Weights of a small image classifier.
Training: soap at rate 0.0017, 16300 steps, batches of 256, held-out accuracy 99%.
Data: trained on scattered letters and digits in many colours, 42.8 epochs.
Rows from block 2 of a small image classifier, named by matrix and row number. Rows with one number belong to one neuron. Each number is 500 + 50 x the weight over its row's rms, rounded and kept within 0 to 999. All counts start at 0. Numbers have three digits each. After the name is the row's rms in percent of the matrix's.
After each neuron's rows are labels from the 100 images, of 14848, where the neuron reaches its largest size: "patch colour" is the nearest of a few named colours to the mean colour under the peak. Only what is clearly more common there than usual is listed. The data: scattered letters and digits in many colours.
# gate: MLP gate (model.blocks.2.mlp.gate.weight, 1360x512), inputs 103-205
# fc1: MLP up (model.blocks.2.mlp.fc1.weight, 1360x512), inputs 103-205
# fc2: MLP down (model.blocks.2.mlp.fc2.weight, 512x1360, transposed), outputs 103-205

gate.445 101:484505450410515392459463490531504436506507472507540503498390528494486457469510457446543404484476560534475501361488441527497531617448580521406501450496337524598494524515440524485439528485481544450537455587494411466499514440530431475548418522442516529530561576432538518452496537491524514523499548463425459543516
fc1.445 092:486501467508466353489478527520552503551500525490401480618560542457492470553494559446567486545550535565533493424490460497489563515540545502524454491566581518534505492549527440421544476612541489455488450512568568463547470537514429491486502545551496420582536519475476714517466478469444461456477483535469418521507
fc2.445 106:535503438467517465468507500554465523535478452505488489458586387555643464376504519537458477532512488593518436517421603580542438444451481470562570423448553511394444541570473491481516644533495451561432432527514524580479505568400487444521521461575500498515461483580489349441557507571485533415581509528541504476424
patch colour: grey

gate.700 095:440519524530484409506518477449485532471489454431437504444577442585457539555546533466516478533521527481532495438443447540592581526534481407496519595488490513455405428513568550388587547444541447472474452542518434479551546604528504486506521450481529482517382503424571526377509453518523488469483446550497506509583
fc1.700 096:542489450522476572434493517470497487560585521594515459544426460405491518432489456560509479486452515543549545501462571440390434470412554548474491489590468472518539499550464422491415487555480577553482543533513491444492455475453596484465542533537502551472575589545461554506484507530434508528488559518433463509474
fc2.700 088:532507515527520521415514561502434515588512497541525483402552569531435419557593560506510523539484477461532535481528552505448406463477522381476485593488603454452507474509424478478427508542562489496576486435544423462480526538536455533428554512611522511464560540485496573484472517546461553475516475535625440470476
patch colour: brown

gate.450 099:479517494510477562512488564512510462464453463541554486566434548506458500504584532519465611486577528581600586518529437505537523528504413564532599486525461505518488550499440463389597571499573465464515502571582429501480471435537517531536531538550482568444515500517550373512503499556455444574455518432500530535584
fc1.450 095:543470495506564388417465528519528512518486566418494465561534493527529462490529556535492438474425454495452483475503592494521517568507538494476444600396448468536519451549511495564510496503403439564448421428417455520444430702453522475530515359483499526531515522447494480557457459501463480427528502649547464532448
fc2.450 098:439470471617475501496541466607552540490514493432484451560503613503548469527490405484542462534466523498479564529609527455508589507538545503502536564563416508511509455517462533525490427450578399515470576580523397537482554437595514490436569539527558495425554486545601472541474455541514556456482525563466448415520
patch colour: grey

gate.602 098:437469516484521598509489562506469489473447553551506492402475531492459550425497564571425390445564449454481489440471537506454468518421546544538481497558380430523515498436427509432568495445447494489491446441580530496485484452489470405505451540564513531398432475527523503459515505612539457562599526449474548534480
fc1.602 090:499621529515436467537540466535478465487522426541405493542532487523592475625484554444535445462514547519499521479502439606527538502604522451549529497522554527501473598511470465602507500617523548487460555554569438543460531607513512556583606489586470539496512434459446627379493510500542436449542464510475599472505
fc2.602 089:481429469461431544505549478376479507620585372511455613491444468521434462511538487380490551549485434546493434497511558492520488533490437433495487562503475426513520459550538456561467671358550421483462413505540594556500526504517524417461486470550514502543513554435442449500602520511455623467497513536553578413511
patch colour: grey

gate.673 105:581528473577490440453380486550581550487469489397487558522484570487517524493456524462526574495485534538457485477515564519640518498502518480503470522460516443510530520501546487562447436490456451458515563559447485545556560441530462515504543436595465648568482524503552655541577529568501464574564538550457463434451
fc1.673 103:484503422494453449521502419428481370487512542486476453484534531462468555542525476614518534552410439574493435497399541510477475516481524464505475380544581490384542535451477459546495478461494534486519533483481530514486602498556528516510534494501482548422513566426485508488527445490477605466502536410524534459524
fc2.673 105:478474572460439428429560494492509461465562445534493432553569565516449494469443570503485481498528490562486544546504516484536482502540436547535566484486490505425495485488658427571570484490502464544490485553521580503559516524444482520497393472465491552415520495505541393473515493428503473525514519508628586496456
patch colour: green

gate.515 091:511428567573502565518478478536478486484523497437451592564528482536487497465446537492512594434492542417565456549583467479549561493458456522573488500479442531486496551555518500404464541495590485507481570623466504547526528483401462587488524526502409400529554477537479472453565496505419539501500520518522479460489
fc1.515 094:501483532552576598494528500505509488423490457511390464428445436535534439473451568402490524491525598463576460448533453445526495419491476502555425489464436525488533581438511517356441509493556580587479572610539500492483473547389469593467498482553448527518520462527480516516535503506497543513450508452529450476512
fc2.515 094:484526580542541415521446464494555483518470532444569549408472456505478501523601494544499490419499470468471496538484626510462560472584501433491492448539594437469458503497470521621537536499540433623419465492411447532526448502551537516449564492508457502506457620509450478550503516387445489539450563568602535487442
patch colour: brown

gate.511 100:528470436569528518510514481483598446462508457456419490606549487547494517516451472508584538487559467524439552464495426504475513457514552426507560521545548500536384466497422414516493469494552575481454499521528538459502474487580540576554428516529436488550582406530500467468478482497481409487531467488529447483556
fc1.511 097:478594426434463578493495517413502494477557538458491504484533497493537464493482447523454486552587579477482510533571431461530538469426629430477473475489505473566522433562418434509462443479462447564482446518464510478491558390366597501550502494545498553535529588529533449529398505554534571544500517538557456480536
fc2.511 101:509472438497407536477487456493525407540511515457565436505573503607485465467467516582539540613537513506440480495436474542513514421550474492497544491422570457609562471600492504549521446540586507538518567485525584500599507515505536445534420531517603541435566527481458451540465456486447475454633515562614623497504
patch colour: brown

gate.454 100:456561402577529534552584562475539512493415487508494461509474570588515483498526518566575503446523530562475497400498529521462544483574518508462541495499444488502531453473554495530557528515396472513514475472557537509451421504614501543539508507536508432488560540527513343537492476495441437504556550406454476499541
fc1.454 099:552469493456626471377654513490481429537534612424486467497505435478440430547459549462451499511477627502552554494560516488483463454470435483482473467511460536459550498554474470537547498577553471540480434410446489521502562486429589441523466549455564566570480604568538446448504526494460430450486539604543505451546
fc2.454 104:484484465477556491474497590412478470427570550456505477542526498598470551473578493489590505593577539559462409540415506409555485414453511495442511464514474446497539544482529465581507511571466644467600504501439532563481463539538522554583401532495513466497535510542550547585521438533533411520538514511541571489526
patch colour: pink

gate.631 097:437554520512485536482498393551394466449456451459510511535521442481482487612495421450514552497612545476447446499564505512431511473425455524575477530435451381540363598488447529507548430525459502528518494483532439486483533487429560554487458497487442553637511544519492397484526518498500470551493442510448471513482
fc1.631 098:520510493504545580454593474499458504472510440569457395523481451552465494483513534426521489471404537451561502516511481583468555494454535524482447484563521448559470532478412403554607498517471639478537451479527516474512543531579514472513516417441451402555595462532498360548472516515532446469563442531594579438388
fc2.631 093:544422548557569435529541516425465529570470568541449434407513548477599591461423617411539477559473488571521482552523559532463430531530584537531604414633444511487502515496514539493497568492510449461571529387523520498509613565534457551498531508547506485526521505530516596429409452476519532534528500480503520473455
patch colour: brown; grey

gate.329 099:500525524467502502539500612555602523488471551524528525593390562564478533515414459494524456497475534482436490442558491543500404468542518515483491457532509510430484605470457493491500517535551448518429492514517502469488497508515463640483534554505486489571602473439557508505459419469404510503473485531468421523479
fc1.329 091:487499491614512476537442426444441490543466559534555461540503579407450384520580554435515474558521529506541477558480484450487483526484471522501493565525560537574434477605453534471496504427513488450510479506531574534450558435520500409457477492474486452522443527519455537414496520494610529444499440486448513562482
fc2.329 094:490553477493519509509521535476561497539534569561544501556575520500544472481494563555468510491572558551475438475479516499540459481508544451445529456416528494499499571542499511505472357588490471586507528558494468578499516440433550466600414549540542471470603501491485431499503525483539507484456470494489447520489
patch colour: grey

gate.313 101:491520437572459515472488527447550500458525496572511469518504550535515532517503460546547477518522497481525530482493422580509425531491469530468565404460488518619485586495568476494462358476558610599477521405549515455504490522491424507513492520523482560460588517587529542467426544417435492569515559464483570465461
fc1.313 103:486506428577430541447521511545512458504436466484438540554506441510456493531442449490538529470483446532517488444503518520513486530453433502526559489384514467461457562507490453536512420461526547508527415507551524459493454528471565482576473564533490392371466477586478535411485545445417428502530495466526452469560
fc2.313 100:436492507480513543544489501470455431573532484504490554491518455473447436581545490550472447487443441471464500460466571564504574504392455456499493459531457459539436434468519473495482586543406411482511456457587549507492530523448524490421582551531576449573478560471394413503582558482459497508444478505410457407447
patch colour: grey

gate.186 107:454523541499554340442598356500481498461516421549528463379443587534487449468504536462493428461452578511481496463478495443612505439559525528535506539477475542502455513474512394452501465484475470493412532484459561547473510475541510583584573509520498531492565524497466516444593467437511486521532557494531517487527
fc1.186 109:538548514468559521579597460484539510543517461577507502563537507532507523493472466499562544470464547470569559434505449457409509539473510517531469514478468467528523569501446508512454625484382526587566403524520514480515462511528530462510462466455499529528485564524483549541439451503519377427395415518508469568551
fc2.186 105:561580513455536537557511538463457576486509521579512492562520550611480566436534573562557483418553513493539421494438468525450533484485598521472493478473511581521523518503467517500490502540452536505542483471487513576481588477385564567435524499475535518492395509497484454460470503483500496494462450522577551439486
patch colour: grey

gate.459 097:494469474597521482474430462409571531530556437391457469549457559391466491430491541455496453534525466457518497548475391456438528554453482490531487523490430531452521483421499546529455637500480478486387520482477613511499555522531553548538482440488534538431407481485438458546575443516481548542479525502494467597467
fc1.459 096:497446492576473475440532509518551565483495488557662490436497528501463476486463468478496462484488515517506574556534526474529513417467463579560490495514662500500475504486540443530541532507484485529475527436534623414497474511610468408442474612431508468585553476495504521462481463603591475421541553504547388532453
fc2.459 098:488541492496483454555465505480513555458479452549538460583471522492578469424480404519454523454552529536466478539505475504464497435614464571558632460448363456554548462525463515491585540562539539434548422455490567528504446407480559538531531583529447451576471671482550495572483446371472546565536463519585446434441
patch colour: black

gate.92 099:465426356450446685443561514466543455513532537458453589433378510568450393495476498592493563560522621525539479487462603570502512541511392406470549520469437596536524501425451499577488514539540460473497489495534503576491492541457481501481503547540553506539492515572475525430407487561549452570509417529504485468461
fc1.92 101:552448601524532457507526446510486573503451497582490448495498488652559529547504545513467401414415469485521456434525470514633602462555555521435448467505506499512625461558507488446443484485560463519473464460533386591516552598478559480550483520423565508591432536481540498480496526476511547460490556500511524464449
fc2.92 103:571513476494525460468421507480491523379459502477450475448454555518563497518542511468518532536510474526438530457493537541558479506487496563508419432559499529562541524527538519435505498441549415559488467459586545456560571526513511523506437575463501451516484459558485516411523590496464495528555481443378573514527
patch colour: brown

gate.380 090:550634374487507454592498488423514473559477601497500479426482508532507434502466436468499426452404487459546495478552519459520499493409503558564501453511368530509519444501487515456504486489414384356488442443538397507582496480461493424371442432434520560447509457415423528475510424495475474503502545527408608454533
fc1.380 084:498477430474543600457525537437456495607449492441577447500468477486490513559515508460417494543431452451498500432545543480531575552425419428407499470496466549533545540465525558385526538469420440467470469362514373535544436480390476502464471477521530465452452432497499468504459593479418508495456527512508495427499
fc2.380 097:455497573507458447480446493618549423385489515487556547342490520509556439495511537609639479426489461447472510485426470417449433524456579521510408541464486483463523504474437516565602508526502573578561626534479467452513417481482475598557411527356490533493530414553564539530543453545535495493491625468529440549436
patch colour: brown

gate.163 098:446470485456574348491472505523440482512442439466451539519522467460454452486545467465556506531496472578438515401603472406513518501567472492472499535539418461616576507486456535442490530501453506546465477541464500461548520619475414526486424505380487363526484494546447429484421498515511474526550455554532471484602
fc1.163 096:570442513506506514491548445494587592508445520478441462340450431580496507501526491475459434470497463455515524470493566482601516483479419525421553415542553562587492485615549470553420507481467473523528492482508415532415577531590532510533508506512454564505508552521509392540485499554477422443498469540469515490453
fc2.163 100:534472489512587517535436450570609476538525513549640507523474620426465510521554474425401516469437491444451392524502488550490455471537564500437513484427526425570540466484541500586494421513508518540452487428487444475466410577512474421444499491447482489501436537504534525557517464515494528580484530465517404416548
patch colour: grey

gate.650 103:429426597474521417484436502504549496502433509571540454450465562567534442491442503437461507432508507591515575528521507539457548535504543484474536539592510427564605433536495489506496474507474536545514542535446519405470501450522512557527511504472473467508438461470486420606501546510416513542497536527530496500433
fc1.650 100:520467592566499527515397567512446485531545517542395468497562554451505399474485529458488465439445482491470514516549540398510559479391437444614467481517534522548475471580466427461474363519469542509489410610463472538472458592580466520411480468517485571511548489481529509468473582515492547516502372499490540435547
fc2.650 100:474539515588532525508518523458553500510515467540449575499497521559440544504497571465542450540450433445553413458386467459500477543544452457479558442473459501383478537432458458506535468531437573449458551416467586526549495550429557477568442419472472580429478466498499426519510528532553520536539527469449472592509
patch colour: brown

gate.497 095:551526519499535515472584441520474602394500442501606522652474502490540491520460431458471511533482607502438553500545513553591524531557599476486579500485491525480486462413473463490521474515435537551463437481517535409411503474469454516522561475520566543518531515541513494425533488461478557469520537529545544483460
fc1.497 102:549524592474496539388520475524480509535488484474498488533561511469435505507511455453507492503494448497492418439549408462511441550472513450488465585437525418506514457493563454456595486415564500444491486490553522582515532421492448592502545448561456517548520501431446563518448540559568565539519532471524489487426
fc2.497 101:497499461450533511532431467498491471524451536488506541478468512542501420500540566449463509507614458454569491562456583569500499537513539478517460518527622532578528555433452429494574490583565429492423587525554457507498497536508539520548543505513542500414608560523560484553495481399487635593602482521514497515453
patch colour: pink

gate.369 097:485482492498509417485533594498578485483588476530539503461587480485472580560496502451561543520533500558456533542398513533547444498486566498494516437500497562483581454362513400500458606514461509488467482612494469493446498490543470560486432519485612501582480471494463527447458471514529539545456527509505505475623
fc1.369 096:545556568524626510460484499481605497437532480537533510544421583505503518475568559582510485498452415528516456389539481453524543483551453450618504437492532524511526577522440430432501430565516399508468332463513493541512535510472479560525550513544410714512493547549551511502529521473497547472482446594519455517599
fc2.369 102:563434493494484464452498468416522487467553486462469492460556581527555504483461527520554431510557552473463455505372493387437585496480503505492501488474478583609522516582528427460521407471459470502487401526562459465518393464518513508545507468484519545512471500511385539555457468432515434532555513543493557496414
patch colour: brown

gate.239 094:443411419556572540620542496578486523487557519483634502469419519499506516564490517605487627550557540531453430571511473472497466443498482500539427627465487458523557461524616502518525548502469545491494424433468433489514586450451456493468457523480518500583494520451469488445490517476545497614563508550437557495507
fc1.239 099:550544581440589384538438530540437530508493501494538606500542475471513477450472511459539460537505604518494497504539501520489427411530594547418503511511464454484585454545603560452548496475448493493519469552549498525481528450532444535500364516558420512485546475481518345565489453469508454465587583519562551406497
fc2.239 099:513439483438537431536472539516476524463487499451586498513598516587505505391506500434510465542461562480528486499623549544453449537496526574458426434558433547481531539451538544467518522425431512489524483524600512498477482417540499580492524465583480559521520543574522479521572472427566402409486451532428612475509
patch colour: grey

gate.57 096:428546435518437422466587530425520474449425477531544453520534398480600435477449484558543554483511548479517557564422555632473474534463576411445436548529447481609454532441518485592491503464526510534484415529493408543498471595528574511439552515498555454561392489461530431504481462511563564537514591452484436466528
fc1.57 091:499470455511440493492527402388487587465523494480560459686465525501609490522441485502523473467482539548516491509562499471456545603459497522574520468472498467556442509430434423562493480575520499516466421530418442543590527526526508466492503569491504651541474453496590516552449570559545516487482508540457427480580
fc2.57 096:488440523432556491551472540382528566441497507471572530522567547483530428534525552533544551447492479479469553526544367571548480529511466457436444409584504512450440446510498446519402478537462572400442429487515435456528500426462403531465506537418442649456484385493473553514472490474500489547484494578436472516455
patch colour: grey

gate.585 105:496392481525539464525475530511466482470440445588486537573561560482522558480475493482482605565455614540516427621479476409592431533409451456498468523450486435486461469534489537452438461486509544477534470477409432490408498467527465468517417582443529452480467519539532603492493471517483478500489443550487466535469
fc1.585 100:531456434580522527521494523413445549527479514454476526374434505510429450514479509574472527542377540533533450564399481521480494482434479514446579538447463504431485473506478532575533610435530586499429527505451453491490511576553558418536524526450518502506465458515470549487511494546531488459611528547522442481577
fc2.585 107:515484442493401476495526474455556529559516534429544516453522468513478525530458537511592493514480576555520425566510452596468605532466494467556529470498513397508461455480502546552544447510551479472490513509472468575572519528495428443638427500560497490487532469526498594487537474489488491603528501495509539557445
patch colour: grey

gate.562 103:523437538498548456507564542436540450474538486599614463467639491509536507494488472521618540461432492442469477486547480485511510541407451497455512463480487522486503498436467393461561487530555546444527375553569434524485457523532449517471558519452524512440510568522575585510576426460467495452492517528448577507518
fc1.562 100:453517618491465497456528626516534512472574466592454489445451367532541487476442535478458508455466457533545448456485413452472552517462508527447584556509541415475368543565527517566533459478539524538561524492486484469529491551437519497503562543506480469473531484555597532429586502584497495502496477524442429486515
fc2.562 098:414454485440412537526491509475468487459468462438487498456516575505434456445526416600540407504447394463491587551436439486455492514464461544519435584485467537497499521554442528440488476470528453477514511514441428465509528558453403422512438523556406520550552452476586400618466465525504542490431437462622437569541
patch colour: pink

gate.746 095:517526466473507516380529563554552520475493480462529463500578452552460549472528542516530564503554493421485473455499541489494412578488465539446531500461513478565588572534541579545485499584529434509454416434413504534465525428606506556518599597342466452531518480527508475531414426471496449522537484630503512465537
fc1.746 096:463529481490524514454515489454478503471496425490500490589555461542525503552466539476524449534522491525582477390521541545503479557558531450469517520551456450525518518477515553512475475512470468485561478457595449581511475440497489517545547574349453496593544598560506589533495495484498438519531452449467574532502
fc2.746 102:430608518552484472547578508507494489524429644503479500539515530599507443522471474521503499480567430508546484533449558520478496589479521460593536464504552523532451502494463530470512458456524634486521526531376579456554466494477464480475506597550454460515522473498441480566455560559498462490487532529584444494509
patch colour: brown

gate.596 100:525503488449560486520490474561513525473456454510365554512532457514462485509495477521493487481524538565487505526497531552561561406503559559493492553474485526397520526472522442474542547567608503476525560501541474489589456433426506512516448412486492473405479569629459464497501458427541497526545514461548509446494
fc1.596 096:475450473512531577546435432476445516437421401479352435517365477501470435359511569471509508455505479565530433462535463498509461453504531559539522566503490587438569504478506466476560513582555536545548462517579611454568515511386497466580495535383487428459498548519485538601476474435451435543496473492477535466459
fc2.596 099:576519650551514492450545633479513459398528520453544504435537460505507463510532509505401499533481552506552524475431477503430489451472545497554543568476545545407426586414561473515448438437512519562459484435474495481508501489563483567518443502501500430532488425460562579533473588536528536513558551516481441554587
patch colour: brown

gate.583 101:507467456500550510523492532493505483532475479509523444513480543513565554458555520493498506542505519527523423409547600533552532457479424532435582493547437442480472461451505549437538524442503532527455526462585475461523466487538437446505603421497450577440467445483593550513513573491420434530511558426429479491480
fc1.583 095:448449545387497454598425551460523399477530496556478534491507521418451548449485571474506580544542503483510508475510529518525445477451469436414506486475589496541509526585380520426508495454519519443545547531481541451496549466630525528553625447475533555522483515516514527463501459544543442461481472448542432496436
fc2.583 093:522517506483602585494452428570535573494494534422480507518488495580478452492428516518453473546592456428526538436485511577556469552566459403512557440516513453532419494434514465534565527508506573524688430463493529511536473480460578447470527461392512485492421456463509580477508496519471596471476529517518480441488
patch colour: green

gate.610 092:519587514464504501479475503502451436454447432482316571469480445455556578426470501420459491478516435491465423496442491531500425471557537473478489577540407551412404572465550567489473515463476506522414486587497546580569566520451433513436484455480540420456489503394475456578465467553567568538428449512515574528504
fc1.610 095:484560498397562490483579430519528450404481498558473539411500414461573549468536568460456443439509539477398418499445428526487491497565525504485508559508493630427418506436457524464470523532514592552426398523466517549547598448513374518440458446448502443453525580439505486564479402602512491528437481514538519500472
fc2.610 091:505410664437438438494511435503493493495483473400561498418525460555512510488411426490455468496550569497571512462452500506332564539497566442508472484486551520526480502527498437506537542533537520533460439490520539488537454515456506449485462552572527531469502551430449429460525412412440435515472555455486509467479
patch colour: brown

gate.712 104:493485491531502484490563458496417477420521503606618503557437508606563530521419523532496438548460565560515512559408480537518516502459575534526535497523573457534580536475514491480472555462478503534446480437455600589485365547574429538429519545525535429450528580439564495495458491595522542476473433529467597548491
fc1.712 106:545432492473526516538439474585439528489443559490409503512474569439435530472519578520583448519489423459423517519524494427477462487620556568469430452527442570488430485519570438493526543353477566458510478548532553538423523478521558505465486519480496457567507401495517532427476506388524463488487509494565553441627
fc2.712 101:481487454527543434494440404551503517485535502498567489516477484403496499500530450518520381475466471444472506541494529436476510563550536498513509453472455481560461590496470552587490516449482420457596429512426562401477468519509578461476422456628533525540527552475459486489508595484524451477474402513504499513565
patch colour: brown

gate.537 103:480493484457498441431611604519548516405648584431502515587603541519498459543502551457505538482410557498529512488524449434455516552459504524506490539479589559423383449483470516524597544506499612472517516478452540578515465612506490530442473440595455405592486617518484517461502506432524469553523479396480496453547
fc1.537 101:475535588518610588585472417437506511466409490496450465628388569439490495423545483497485502511543557485483482477514521497513460479451623584471503421519576497595572467460544490409520453604620395433551440504575511542524512522491437594530528533454409450461476473418472602539479489550497557516549455500560502608436
fc2.537 102:473547490520547488514449506476482524416517467528499508444544469416433518471515518517501502535508464484476540405534579428553388499503579473483474485483568555538438489505504456429478495547469438515486513483511555621467444497537571520468548481452499380514529493492493560508460480472537485552611567531529505472460
patch colour: green

gate.150 105:496457533532458468556479565482436495567518431484536499592556477515547509536481516568534498469422560428457457451517540621518446398549398442520537443494589492502472666514547508565479529496519491459502537508513493489572536494461512565592505498576518485498502462461466610442592535514584563455514555424413547489447
fc1.150 104:539574513567608488607505482520603500545536460493584509521527512490499515575470426517398495443528547434446474450534403485440508497515404428557473496548439434473492520667485543444499530485529488469507527531432528436460453594494470573522463484448424586494472460450493541447467580537571461490529486450512560471508
fc2.150 099:459562478579468540515509487528474416390474500508483542447436531520593514513513482535494597473510495412497493495527503568496529600511569547542459534534555407626545454579468441464448462486484439470471632437490438537443490575483519571539445490413521545439448451440493576586447471490450486520550505477503500572485
patch colour: grey